Weights of a small contrastive image-text model.
Model: 2.44M parameters, 64-pixel images, encoder activation relu, encoder widths [64, 96, 144], text encoder width 128, text encoder norm rmsnorm, text encoder activation gelu.
Training: muon at rate 0.0056, 8700 steps.
Data: trained on made-up ball-and-stick molecule models, 97500 training examples.
Rows from block 4 of the image encoder, named by matrix and row number. Each number is 128 + 24 x the weight over its row's rms, rounded and kept within 0 to 255. All counts start at 0. Numbers have three digits each. After the name is the row's rms in percent of the matrix's.
# c3: 3x3 conv (encoder.blocks.4.c3.weight, 96x96x3x3), inputs 56-69, a 3x3 kernel for each
c3.0 097:111124128130122142148126130125168146142152124108114127145145122124111108107124158141120153119118099125138117141121105166134135108157151125120095124132119155150157142154085113110132085116174105165136151166156122119087124156158123163179136116124134161123086128142113106108114113094158136112156126126179148161115145127107106115123138121119107156139144160127133026101135095076065150
c3.1 099:090110119122145131138169175149101133109132115128105104127132098117119140118110091108103082141138120118137114144095125130098087152106114116095133137108148140137125106164096116122106126123138139120071117142090125136110117145162112137164161122165128139198143121140117129071129135104103105115103141129155116147128127092141122122139125101120142106125094117128110153101118105140094087
c3.2 100:137153050118140094141138158112127142126156173101144125134144100159157103140110080099140119144106143194186213158158176131119176156123160118158178158107133124116098128131137154124151155118150128135121149118123133112155121092106103129113117135132194097161134123138154124110130142112135141120093118109125093112137127116141105146182182161148140142131131144103140126118142114163124120
c3.3 096:136161125137117163132101162118148123144136172135193174138114157113156106127127111156148123108110145170138195137129122124145128119089092157119168117154153124128151107124147125106138109149142111098137114145128133128158118132150144140152149140132111100161113146153127110146146125140129128075125107128146121147127130102137119131125113124124167159122147149149150121140157156106137107
c3.4 099:129166131139139152141096124137142124133148159122130162117158155126135129120103146132124114128107094095151129128140119135126139128133150154173148106124143132075090122077120105119123139114158119143128109132145124110124130160154131134168133152127135185142122131127127124151124118143160127134107082128168101126158141107133120109136128126111129141120111094178158107149152167159128164
c3.5 108:129095126140121083145123113088149091143169224045203232119148133143116101145125127116129128119160104106123079148141120095118128121121134108138120125108164097143152121127115121134127146124126120150130115112130146121124110109131096152139123128126134090134126126110138119107149145155123134129127077127132120149102123107142086098120125117122142127152144142137128142114110157125112133
c3.6 102:138110131153103096126115143096130105113093159150157133125104151081128128139160159120118117145136102141115104111106124152116104143160096099126130148113171121147147129113151136093114151113159130102087099126094118055118126131110100122093116094104137113134129145126138160191123090133112102115100142134164169130104136122112085123144108105206103126200115127122098135118077142102170102
c3.7 092:116116246134084214109142178114128166119139158146106123133114166132134115107137134136120178131112160077113164124115111140115116141127123171187149133119122134115086122113097124126142116144152127118121138120130121108139104143160107140141109138109150115140136145096107123155122122155123141106103135111121117116137122115134138102138126159138099105145114103101120156115115136124153142
c3.8 098:128124096137133103189145121115129113115137140136113140128131131093115105129144165107109133091125113145157154116118113164142107127140124100114114097095107099138186100118103121103092121146128108122132166142134145135135108130137139079141088092100101109154180120169146127184097107148126138157098121145143133136095100130124122129095091135157141125110130108120127113115136120160130102
c3.9 105:138098111137113101054138102162152120140128120114130109136091132127140126123087083102153123104194134085106092118129155164155136155135139102108067112167125068137148134187085115072096119117097156129123105161145156123093162096138098115152144186115097136101160125097157130124123135134158122134143120131156146122130162156142144128118174146119115117116113106117111145127148149075118120
c3.10 090:112169144115139169095103106094155123112138098122137147087088106113107131119131141155116170114166155070083089127125162129133143140152136132170159128139140094108119135159098089116138112140160116096097134151112138146146108067108140120097177139129146134135144111131140145135163118123137130110137125131172133136123130127097111106152125140098125126127130122122127100072070105128091142
c3.11 099:095115164164122139184159150137104115123109129168154163102146158144117159111117105116140177128093142138156214131092119113164125111151099146121126121120101106123124166132080132119129136150111099141154138096124161145167125136159145097100109118121102101108138124147131117131107125127072125122079134138115115134113114092096095142188171121181127086165139095119159168137126159125154173
c3.12 105:128118121094104113124127110090110116131116115127133125191161078224159056091064018098130158123126124142130149129120141125159125114137138118142117137136093092098146082113122125115127134127150118108105090095120097118149155137115108112147137119151138135125123122117138128112168128105139134088123103089113148077168117078114126021153129132115096112098122140112162110133151127109116109
c3.13 103:162149164120131158146170147141127154119134132140107156132127125107111165163144161098107112138132113136165108123119087117142113130105079128120137133076118146120175148131106132112125103128139107137117114112113149142135099156112126146115123101126127156147112148173116116169101089117124109148118096167175157145139136116164127139140138105119103129142117156082099116120119131141125120
c3.14 091:128124138160139133139143137151134116125130131125096131134141106155115141141117131129118109132143138105140109108120106118139124120087131107149140090153152117134200130162107100126080069141076144147118121121129128133141138104123118110119131102114145137145114150167128133172135106086099077125138121158144111148142126134111117151153174191142131175123155130129112097135132133113131139
c3.15 092:143118090149117102157134118138138116156149140127152117106112122116130146121128135116104066136107108223130101142145105136123113096110142134093102146125125153097095136167199126132142140117132148124133126121136122129142113114116102129107136104097140147130125124114114144136129165085121146135135137156128171142132141126127135104125056074155149104142130140127072124146143129145141155
c3.16 107:147134174130110104174179131147155149122139105163151066082110140051166228065140196144102124137141122141085093134079077158140119162094112127143146143121143101171121113114161107136107121134087136136107124120092165137116114114153157121119144156129115129140135122173117158162142123121106131182086163196083130161094120165068137197131140111130135092139141116099102143111068152091142159
c3.17 099:104103069133132112109135123161125093156101051165112101136133142119125101149138145101160088125138109124090076139141147109095132148114156130124098126120134102149098165119148107120137144148211126084122119108096138111123132160132123107165153150155139152142099112149137090119140130137135115114126131135124112144122101118128129138151142144141136128137108113150137140138142178154151155
c3.18 102:145075115137112112172140129109099112151111097109111108126130157125128122111120117109103117116131127113121102139169187149106144125127136106113114103150136138124129157153144123122128124122139142139151094131128134095127123131113141145163135137142137152126087115123127114130106123134101127089134140088113134111119138129140145115255255255232101105204130090160164126131131131114139137
c3.19 094:104137124121133106156125124130119158167133146123150127092125152128130134119146120149130140127122107109148150134111128153105139155142132151113136151124129130149141137168123156116137165108168180153126175122115150111120102127133098132133127129155117128134108113127116126122100116125097111119129095125124108146110127155073130151138139136144111153155121129118175089144100159133145129
c3.20 097:171136131190119135142106126125134162130114121166102126143114117107133138125139110162152113153077107138100108152123105135138095120100102139128100156136112148147136044099175104086137132149158092135143138131093109130121111112154135108169163148120147143162143134108122135120158127122146119107132099123153128124157114085136136123129153134140165123161158155088139087137090106119113109
c3.21 096:129151118119126141131151143139169127160151116156110111134130148125122112112157169171114068204102130255122060124128119130136121148150094156128144133115120184102144137142140155114156169109111121125133113122148149145138152101124145126137137128106114122146128120118102112113133121167083094144129116131109114131137117111148149097148113112139130141129125126138159114120125148160129130
c3.22 109:134110114110126141143130134155142065137125108140124141135137110159160125139103148149121187162109128114097170174095150154136158133164120156107124148100160122110134133141127176093127102144131158158109100118100079134106086108152122163130126118175166110152140161110148123136112122157074143117125146160086132140141115115089124133141123117158143111121149136125145134100131098112123113
c3.23 107:123117099092123145123122123188153212192151125249097044124115125137131126147132140116122130123114150128117114153116132142119125136129128095112147134118114143097104136132146109125127133129127125127112136158148138131133135148123129127143149112147133120111126096126142111155126135146114125138126153138131122122140111128126095156108140120115106141118135153155119106130124127109112132
c3.24 100:151153091134172099086099085134131130125092101152174139094143133149115115136127111156144093116130090095117140134125147135128114161143121137138108102136149120128143142096123115099151116158190133125129158099131120178144103113144143108117154131128122080108144150084113115059138098117139136116127123096098153121112129135105113133159157141142115129128130141119144148142128096108152164
c3.25 099:127090089148111102118086089126148131135149146147130157125120143136133153112125111146135114131141141121127087089098102123141112134135140142108107122100099140144138161110131135099121143110052150106138144161164141156171128123122073107107120098111126146099113120129113139099098139102094090110095119120150104105123141094088121117125119108164146112129093049106134152152136174142162156
c3.26 102:140108102109115148134153115138141102097101106114159140125150159072128132133122137139097118129122143140073085148141120153104108155154099154146139136101138151107131114117117127113094148094042124129113126114141147146110168123112082097129146118130136144137110096119144140166093118139128101119101118137099117113106135117156132126092152145135113151116103121146092154133092073183135116
c3.27 101:148130157159096128163151155125104150100147098134154103097159147129089117111154124147122129176128112120121111135133121133105130125180134126117134085087090137084093143130158156125106137120147106083126099147097123130132130125143125131108138102115143117146098151123166155136145108124131105153096116124161123152142111149142121126128160132161091132171127144075061162116120086161080123
c3.28 105:101150129113124148123105092164112102127125152131119116115119133150119116124139105163077154180119114168141103093146114128131098142123148173113100127139100138115142137110093143116158105124135118122134122153120151141145161110140166136126149145120118140162119116122172141126070105104144121126110144118136103121130140099133119133134112083078129151151151137123147143146126128147135106
c3.29 108:166116144137124153123122167121097130154161129126136104129137144136127145141151134110133123132147136114123126117130118133136146128111131107098130112137124125113142114132119115117107104126101128141134151109100134112127124138158112134187126111161167146126145145137132135152141144142090108133148097142132130114128121139112115132129124133118128093102137131133109183116134139136142096
c3.30 094:150139113080130150126134168168104103137120142119113179122113110105128125117131143164114110131110122146126094121127129133132101118130129159136119168105102136136144132050115115095197163178077093117139111142110123118149118099111138122109117115145168128125151126128117130186156123145092129130119123152139168130105118160106117154122101098120116127105122138091117083099144113096123114
c3.31 103:125126107132111096125099153113132121094146124098157112151120132159115132109117093155145100165123142131150142130142107135155149129111113147078100109106099146141127083102122112128099130149148142097150167156148118147127131140104149129107131105150147116107114110149141134128109128084109102131110123170147115099119126125139110140137137116109143122111133156106161113097124166124124151
c3.32 094:113127106138119118151107162137150152186139126132135148123149131134153110120131097057110131159154104022091158110132144098107123129141152113110150104108109110173164204146137116136114115087108133110122141142125138117129116170139144161120108136139137112114132100128130110115126123095109118111093117125161117156138144112151119113129098154168114141124082141144137153109109106086121134
c3.33 092:113089174116103165118098191123123151125104145100168152126127113110122176137123128111128156132097168117132202129129112148118120116107084119122105150139121173163114119119100134170096123109173125124142100145139130130134123121144132112164101150144138123147142096145125126133123133116137120122148151121136116132135127135115130131124139129112142122114131147103143144096133135092139142
c3.34 104:137123143127124109129127155143104121175178121134217135097090168124105145147102132139116109141124094167134103141145139093102128120109136104136141129120163137117141148137153144113111122131114150112127142106168146118123142135149126156116113127138138156123139124111156135102113136130112116143133158161142136127121134118105130113132179123155141130106112101158119115131114143101113147
c3.35 098:118119151127147115094105178133154159110135140130156133121103143127132108100103129152149132127101123160164201110126104101114113138121136147106081146114111146121088094110114120121117123106091143123141152122141118151158143123101085108092156118083150120116097145117129127088133096125074128100100165103125103131152133114150092109190142158139093099120088111144141152082130165106132141
c3.36 104:124103124143133123131085106131135121099139145120124150126145131127111123130146147102108104118123141110140107129164127115134173134110176102143142140129138165127135130114120148130113103107128150129109149143111148122129160101120129133099141172155142121176119105132120149123122137131123104147159127133166119153143101155137111166170113102115131066130126148183131139119133148130144121
c3.37 094:118138142122097134123128193112135130137139142138136167115114132109128147118148114095118163078111128141142200120120125118138120145136121099127141118117142155131104058122152088131157110148142109119104130112146143131111156127110114103097128110102117115149122110161110098145143147164118134133160087117172131131132107105098143129084121129089123137098124121111111111107126154117151136
c3.38 103:118112132105166107112159084130103111091133146099103109138169149121145137133117079133125099096174138168138139113108110116150147133119113163126103125122146108127113151176129161115102104119167149131152133135133143125138129135122114143164104130134132156149116134130091127148132140142134102114162169111105112087142126127135139093112134109132140115107115106126104085135144135089170098
c3.39 096:116121139173155136088119135140144161133129114125146095185170124140096140107118149148162142114167103180134109119120135120116115151130119126147121130144122086126140148119112145110141101177129136134126133118114151145146141131136156147165144161175110119128110124107137146130123126125101124128146133129136155137161135113157126146129133131135145146139165154155145155179099132123150168
c3.40 095:151113159112102160075100160132118128107102112111088105133143118131124119116143125134137197072108186030121163135131098148115126125132143152153158113122144049088153140129129132147135116128125120117140119124140124089104116132123136125100123114098129137148152136123173145121137135141120138114127141159121128129130121128134123115121120137119119115115115142135143135127153145151090118
c3.41 098:113153175089134159097121157132155112125114127097130143178111149146165139110140175146138146135094144141121173128119072133116091097103072153142121149118157179150122140125123120127129100129103158126139154124126123109161118147110130140095142159138118115129115144121125156144156126143102126142112115115093148129146109135125135161030026049062127087055122125171150110151096128134150115
c3.42 107:139128149130129115123058151165160096117136118155147120105096134149133145143125162120136128090153096103131161095150138158115118119096119160102105127121106127119121164142096137118123132075120109147153114134126141117134085138100159161122133143146119191109142113123131177152132142110113122116131110130128130124097078102134111091124137120119118131147117194121113145171147109143140127
c3.43 098:156084150166104185136139167099086132086115100141134145160134149161110154190151161137123171171153167128145133114129132099116162132145126101075122151140139117142146113128126170143102153151121116103109124137127117142102116096104107128131137108115106098124107146138124127161090120109102107121127192146135069074137137101173184145058079114094131139105139114139091145113131111148125140
c3.44 106:167126115119138160118112146120150145107152163120140169173140105118132129135110123132111111121155106103113122140103137116146158138134119133125134118129080128119125078081077120089160138136094155118166142129106181094149155136147145142124116148134108128147108111146150142128118158141104136093117105113138124170127126151155133131124094079134152102104145126191140120181130203159120122
c3.45 100:167128119160130141192142151102127119088114128086106109103189124169146084161149164133117148128092138139113144146103121154125104168111159139150152118173138141094113128115080100140144122137083172117133140116121191176151123154125127127108129084086099160134137146109113145105138148113106141098125072149124133141115127128114111118168108127162114116156130080124136088083123120149080128
c3.46 096:125129162145110137120178228123117129127122164138098112112115129122116064116153114146108136127115096180210231147132151122123100103129125115129134145119089137107096106171131138124144106140137135111127121134112138132116123134114110130111137131109134159141124143134119106146148115112128114140138148103133136116145128125137150129126129112150144164107117128136111151126117141147151130
c3.47 105:196125121148146102109145161114121140113115149080068085100086133087136093076101056105103133141130117086133100127122101115133139135109107142084142123142119142145151100133181125101148122129151170126089138181142147148102144106126165157111118147108118106143125094142124111135115142142124155134090101118128149137087085125098147123136158138108131116139101095123128140123129110122124111
c3.48 103:121123136118142131108137094138129123137116071155123113129128114145140110119111107129106119136130105133107088081115207097100187086106168150145112161115120125153101103107108083168125120125125140123158123121110105119120132137131138109124129138125151136119133117119132116127142125154128121109114126104132115115151117107120117102058078097008163188051143149130134092106148108131125109
c3.49 091:132118138109120141139148169142161109136103132113114123105129134107129141125128122182079169122109107148099122141140110104120134117120129176123141142090097153131136140098089170125127156091142131135109133128134125111112111121100125125135085117112101127154096132189122090154135123163082165140108140153120147118116138146124147135142121131133108146168125101150130094125139083138124108
c3.50 095:125116141151130092118126137134134143127122112159139088131137139132157117158133159138160115132149109128149130101104120142125108128140136135135086118169116071136095189116149086154147124165153084132122125134099099128122129135130119137096138134119139146122141120124132128129114095097157163120147136165160102141151106142154130130136101129126110106095117122129147142136121066131106135
c3.51 103:096121088109121122137114116131143137136128116151126159135115132127119113145122132075112083135157107087124074121124125130119139148134139132104103141123128140149159122103111100099116130133146127127114157118110139143141162133139132104081176142126126169154113132181131113142123122120107132123153128121143144112129123134123125142145140145129118133133127104124099112116140112114129142
c3.52 100:144103122140084125200168199127134126132150127093139145143133137136119134136122141088111127087100130189169188134132121109107132146125104108122118126153136159122123119146112115129123162170142113108108127107101144128109109125100134138118113118122134157122102136108108106129142138135127163144122125152130125155120135135158138138167098069222143096226127056109114115140101139139123149
c3.53 103:140108116106095118139080140111122142140112148107163123152141105113146145134135130191116102132103096087100090152122141138082128128107140142128116126084114121132100166084125133102132143159172161116129124115140115107124118167098129113127129126141116178210123139156112114134103109112116127111123112143092127139102112139114126131245190199168096089116089113178159129131127189146156167
c3.54 090:155106074132146107123114080114139106134132118116116101146130119163141120149125120142122091148167158075108131119099128102115102154145100096122103139125126122137110151130143120111120145112149147116145136098137115124108119144128120107156106097102145156121145137129118162125110143128105117136125096135151156142117132124133105122125138113125110099148104107151071107114138128104071099
c3.55 100:155161148136162130143102127176118150147121181150140154111121183141120096151124138100139144088135134053086090132088155122118143139114138143111128109112136115148123109124166111168139162129180097141152134115123114124105148143139133147125125128123136112103153133113144105108123137095112097109155130124136151117150121105100116120113107128153140142114097128109145152131123132111141142
c3.56 097:134082151098002126131103125122127124089095184123136117129123133137096131106138103132159140142119157087114122143116133108125111154121106117111139136144116113131133101129156117152097126109128129129139117115128122153155150100129121088121124101119144119110152109112106113114176129124157100123152161142106135122102108105145136132104096139116119125141130134189128124133108200126153128
c3.57 107:120139169126124135097084074132081113072066147161173183120145106103139121106086114108158148146186110108104068111111152142114143084139116133140113116132125111177160139175159115125143118142092100112136129142095135164143135072111128136138151131139107150133132144120104120118132153125103136096109102088153154174133120136140144150151153160123147121126125133127134143126144125099124127
c3.58 100:097079113127101153150137206106109137137149121118119147092053106048056082076092122127127127111123168156160153131139125099103118102123106100151118127119132149129120125156125115063080161173156140087117168097134131144129120108135101160122135143144120118118107126137128134128134118120132109105118103115107080122102122158107140119139140171133118138094148120093117136092160169135131106
c3.59 099:147125100127106132113126106145136154171140158133106153150114115138131126135152125127070073141043083143147132130114136131130121135142144112120101088132099136097105145144113136123109134136138111119111121170093092118088149103152105122109151136139136111108130099145124126155114100100104117096094133113085111091139126136099135104102140132104121155152114127148119136154162116151121138
c3.60 102:114122151139153141151119154122121094118137130100095142099123103121133141098101160151135108143122106107095179142150134147037109133113135172146108148111151170115119125131124134108132114144153101103112155134125137150138114139109109170151133144165102107092141107108115124118100123128138187123127136100116146133118138134093168128153115141112078132141108185116132124092152173084114108
c3.61 091:088104120088114134130141150127112126121145115144115122133146109130117125146122095130086114155099143219179171147150166130117139126132149100100116106048098126078101097075118136143114197116084117116113138122122116129141142130134124117109130121134130133133116142152125145145110156118143126162105143151088122143140160129139130160165127127122108120135101145095105141118086077160112144
c3.62 104:114104154079112180110173163144119162132105130150125133128118167135092150161111185110104114126131140119169127119126110116113104117121133127140140120108153118105140153100135141074119124119113098097094099114092122088077124139141135153138131106121146131132110103144121115120151148158105100163101144191197140221134086152169074192180149137145094121104128134121120091125143136142134149
c3.63 103:092102137123102101095126110139130115153148129126114138142121159127158183116152127126104121126100146099093066119093084091137116133110145080120088141154090095137125132082146103110117121103133068161039168071061188198146115144113145101102143120127104093094099107145125119109120128132106144118132104138116098130095079151105106158142147146124113116141124112128190050167129104148143166
c3.64 103:087130152131090149168131067131118154140119122134123091090101153172116125150185125075118150113118137067151139126118151128128101123101124106129154117128169104166108125116160114132060180102100125119101166121114158129138107108112109105144104150154121138149118115150178136096111131170112104177165134139092127137117107113132141102133097148137112102173127095088077172154085125138141053
c3.65 102:169157103127143110107081059133115152120125110172155156153103168149153143121089094135121104112122099032108021166117118131132157143136157120137110157134130187162149100138137121105110123116092118085131147123122101114113105113142104125133081148092150154146131060104132113140147123127115143153137118154127110141119132106114094136124147103126116078135102123146164113131111145158133128
c3.66 090:154133129130146120150144140123129140113167134127139100128165135153157138079102119121134157152149097113098082119123111118126116121100116136138165119143177120087081115119135084130117127131185119124105119128115113121106131129120136141127104136139121122061140136123136173154134121112100055131156122107116133132136167149131091141110132126116110090116124112161155160130135143119139104
c3.67 106:135132136096086133132110158072086120144120096111110098161167134143127144160148132156138159142116123146077111097129105148148137114142140101134138151120155114112155138125149164119161162125113098151127147151141130137143145150102140133110146131124072094119120117165116102154111171172121124121111117143137092192128003117108076095097127079130121117141085123166155153158130154166147097
c3.68 100:139136152170112095133169079179122096120139108126116099144136149123163118130105096133166143119119134089143076126158133103124126114116122158168176116123094087083117128155123134138102085121132153145157149116139135139130135144139135102108091079061117083107107108146151147125151140126145132155132137129112091101131129108153161152203215172112012089130085087145139154123087097128136083
c3.69 094:068105104105142127113128112145104145127142112109087132143099138119124115138117127130139082158112125127097121139121134154146105154148110144124108133106129144126115122179110220050147132150112120106113096144107133142126146096116121155125125092121141107151139114134118150135136128141106126151136139140141117153131133131111108120173136166145122090106113092126070116087057113082074121
c3.70 107:139104123144156134095088098117102103143135149142145120123118125116116128130151125120099145130143129138147130169119125101141135107096116115128083123143129152115151127155133135116171134146133122084148109143153148128137105158155132106155153139137109126155113110125131107107091114124115122130131122123141132111105138123139125129183117120103152120125084122111088080113132154128077129
c3.71 096:138159174171147102175126000142119130152100153131117127118128139138106114122100120162142174163139097146106017134119118116140107105126099181148154119088119152123114129129123150138128108095127131130120130122127115128128120122129090125127090119127142128119127130116100102129118105144125132139130136119110136123133140115134140110150110136119082123143130134121144138128126117129124143
c3.72 095:106094157123125132124105142097090087144142128132133111150117072107114119140116130131144158152142120162158141130125121096127100123102126108163127096091093110118085130119110124141152112081114134132106093092126127124110126117086128114115104091105138171148142137147110148109137143145130116118082092090112129125120123114140110100145175147159152139125115114110098090131120101064111123
c3.73 102:110140137144133087147121098113088105076116102098100108155142144149136147147145099118181126125136115138142091152151133102129135149167096119141171085139153164167157103105154119115118124092106161141152136141132126130146129139130120170163132158145118165154098104126130156121138123071122101110109138109142127123112107135157149121119098130101136127132099120133107112130129079109112085
c3.74 106:100143148144114101128133128127157116124134146114102105110067076221167124231255211155165143123135117064106096160155148118110117097137131126129136112145118129137142107113106133115114111091076108159175099123128115100113126110135139136108149105091158121126128144133118124099107147121128094133121139124043089082131106079182114117148142102119156127126126117146130100146131104129140146
c3.75 094:152134142133109121078101098097096090117118095140119137115133115104122126120145121202130120138112110109138112124139132135112124120114127138140146129133115130075100110105177160154184139165177147126127117135143157137164129153121143132139097103129130113106111106136154167114131112148113117142085118119128116134137130145141126116148154106142128155121154176126137103121097109141105157
c3.76 103:155125172144134157098092141171123146132150114156143128086093109134136143156131122102104083110147087105129084141096144146137114129146146116133164093107092106167143102113135122092137129137127131132128126108103100069099151149150118149101138111135138163154139125162176115153143164130100092118171121144129110131122147136124157138077160111185114115145172123145150149127136152144103173
c3.77 093:142158157147105147131137120107136121138101126171178132092108110110109124151126146124130143135132110176095116136147120153132136150108119113112119116124127154165139143080136097140119171099082139111133112135120132138136107134115123092116126125134128157127143131152117139149124144141188123127120094146125137135126134146141139132090143139117145086103094111083093099132158075112116099
c3.78 102:125162145136152113127108119129138159135130187102179135156132161155141190178129127120133108102129100105094136119121093119183148108129111133138137134146144113123144125104132116142160114153138126170168120109115180157119138114124132110136130125126123111144139156101129177135129138175114152123072125111151145183131125134136155138123109108143168117126154142146129160185108211121181141
c3.79 100:108093095120157161131098143140132092133104112145142111116159105119117156144121121118154126119119128126150154159121130117085107114110107164119112169086106118137146113101111128111112101155179177158139136111128167128139119113142115137133149138149105104160071111137147129144130142105160095099100124110165129130118123148106125146149152122164118152113121133138134138209126131147099169
c3.80 100:144136147089120144150123138156144137149118155133107136135141127164144115136151146118117100126145105149131100126120107124138121133102150183125129133112131105115136131153183077083080122116145107147143139153148130122123111144118125152149150127136120133141137130125105156131138114131119112122153124135117129141110100126151097093149143149114129132118138149137152175165156154104144116
c3.81 096:111166138112131122106128130114088115112141059175157186126124097113151126139124145146117150129093077220178139131141127137153104130111136157126139134082115189143140120139132134089138161148121122143132166142127128116111120135095115155136139128115127118119093135142086121116121118127116124134121105154144130138097100120132115129136156137153132110114140078144126124117101097143120147
c3.82 098:104145129089109123123132122152138188128159124106146137135126137137134109132147091151183125115141159107108123111095102121123124166143135149133109106138098132109113170151157127125171085147058104149101104106158114150115119149101128133112114133120139106131090106100156152100091104091122100113135140103129108091121132111163152135096121126122122128142146162158155100105103126099105161
c3.83 096:139127086137146085130116078136139152127141157088116122174158127125115101139139145093150078126140125032075073144100123148097118082133120080123117131142121136159114105074100116113136137102110153144143140121151131137123101137100126147111088114099157094130149108126142132126143110134136118128154120153133123096127107132129125108109103101119131129107118119108132146103097133143147117
c3.84 102:125180094096156107125126161170191139170115199163154151113133161120116126123144129122144119180072149143151122117138131131131126138149123103098129130096105156131161121145138184140139150131151115131135112129095118114082143108167142102146111133125136129141132133141111097116147121159108145128088164105143132141134142121125171117139113131114098122123126131119113135122090128181106147
c3.85 106:112111094125135103114117125141085118107147145147126147064174205072160211076025147134104105118112124139125141085126129126101143167127131126110108135090120143140131137114083109116069119129075143106130178115096141136111139147126122133115127152125126122125088137108129109118138120159139174163062114132084140153086141139043110108153170144134097149118137124118113141065136111170091123
c3.86 106:119099113113119102137175093140137111140089140093094156147158127138126136114138143124136145103123110106150114154137123170134120123130153126154092061081121097137115121114123143159112116162094167128156149136127172131164115110107128128182129074154168145150096129111086107095161123153162116112089148154095135100144082116150110145083087134127126133132108106102118183126105147164135211
c3.87 108:112118126111121161116100139139118153143118109141079116109120110155096113143148144101141127114103127142134110157121128160095074147127107106146139118136138080122094135125096116105124119121155145125134135128133153138130146110142137112095107107111158142165107131113114105122148148132137101131100091110121139133110137141126111134156173189160096055182066022113097125106128154111114136
c3.88 104:124106128140128098129133186130166164119098141116120128135087144126091167147156143110115111091122129127144128117097137109125147137106146103121100135131140124102109128113129139100138104135107145115163143120121132129098150142097136110115136129099161103134107141135098119135141109156143137141122137162148118133093131125131168126126109074090130165112101101130120132112137098106148114
c3.89 094:131130153156099152124138211147148131145128116155129164151130105138123130130111160134113118133112124183163174110097122118124130112116132093104119123136066143132124140135147099129076124168075130147114136122135134139141141145127164131102148104117139129146169183127140117150155142092155133147108119152133135090146139093136124118157113103157117117140096102094117159118118108119107146
c3.90 094:082123116132112114112070086112143138124104170113145164111135140118159110154094147135125137114118125056103107123118140126129142130127137126137110123107152108099119092147118124158130147118153186146097141146122129101137146109151124146099142151123118135158132136139165154142113115115147114153111113142110147119136138115167165112106092106122120147121153134151138089142130099119084127
c3.91 102:148105096146101117142140163108175159117118160092147124143129097110131113118159131124094096131120094111102111116129148143116136110090126124077114132095119127155090130100127110133084114135085125129124147119112163118123137155139156125102092123147155126091155126119140101128124113113118108136148118103118125139120123137128122137209145146161102091132101107141099145116157127151156121
c3.92 108:115108075138079124122115122134149119099143098141101111126101111146147107173159142131095130174115073139122120159178128119094133130129108094111115124114149124134117110098114124120085132107129076098183079147195099107097151141123136144096143193137118143109125135117138113175167112135124114161133118128112100104124088102165142151170118152111087138116118147128156130120114162109109145
c3.93 098:137119154122134100092086112146157101131124144111108120120146091122130149085103124120141088099134098089068104124136130128135149119146107086105118113138106133096113109122119118133087135155144096124164113115149154131147101117138155123132132151121159141166162139154133129173137109157117126188104174160116118126117148113114115114081110154125107113117148109095116177134123130107083121
c3.94 099:138098131096107118145179110156160135138129146149133204117084137132126099092109114151104118156130139206146134141131155129119123123112175152155110129104106184169164148120128107093133155108083116091158111129095116108141101120108107128101105117152116155098147128103162112124122143087110135106127139093119110097127134105135106124156174142118105138138144157133114130106128135134099120
c3.95 106:140129134138104117153111118118175165099138131118103110108147134118111121129140091139123120081135096099157122131147109128114135144152134136116120136136086128167151124124154132094141144115143112111104100150151125108126182119125176120135146164170156147104112144111097119133124145171107129166131138137123148125102137151156082157141181195123145096115116115111101128105109155115138165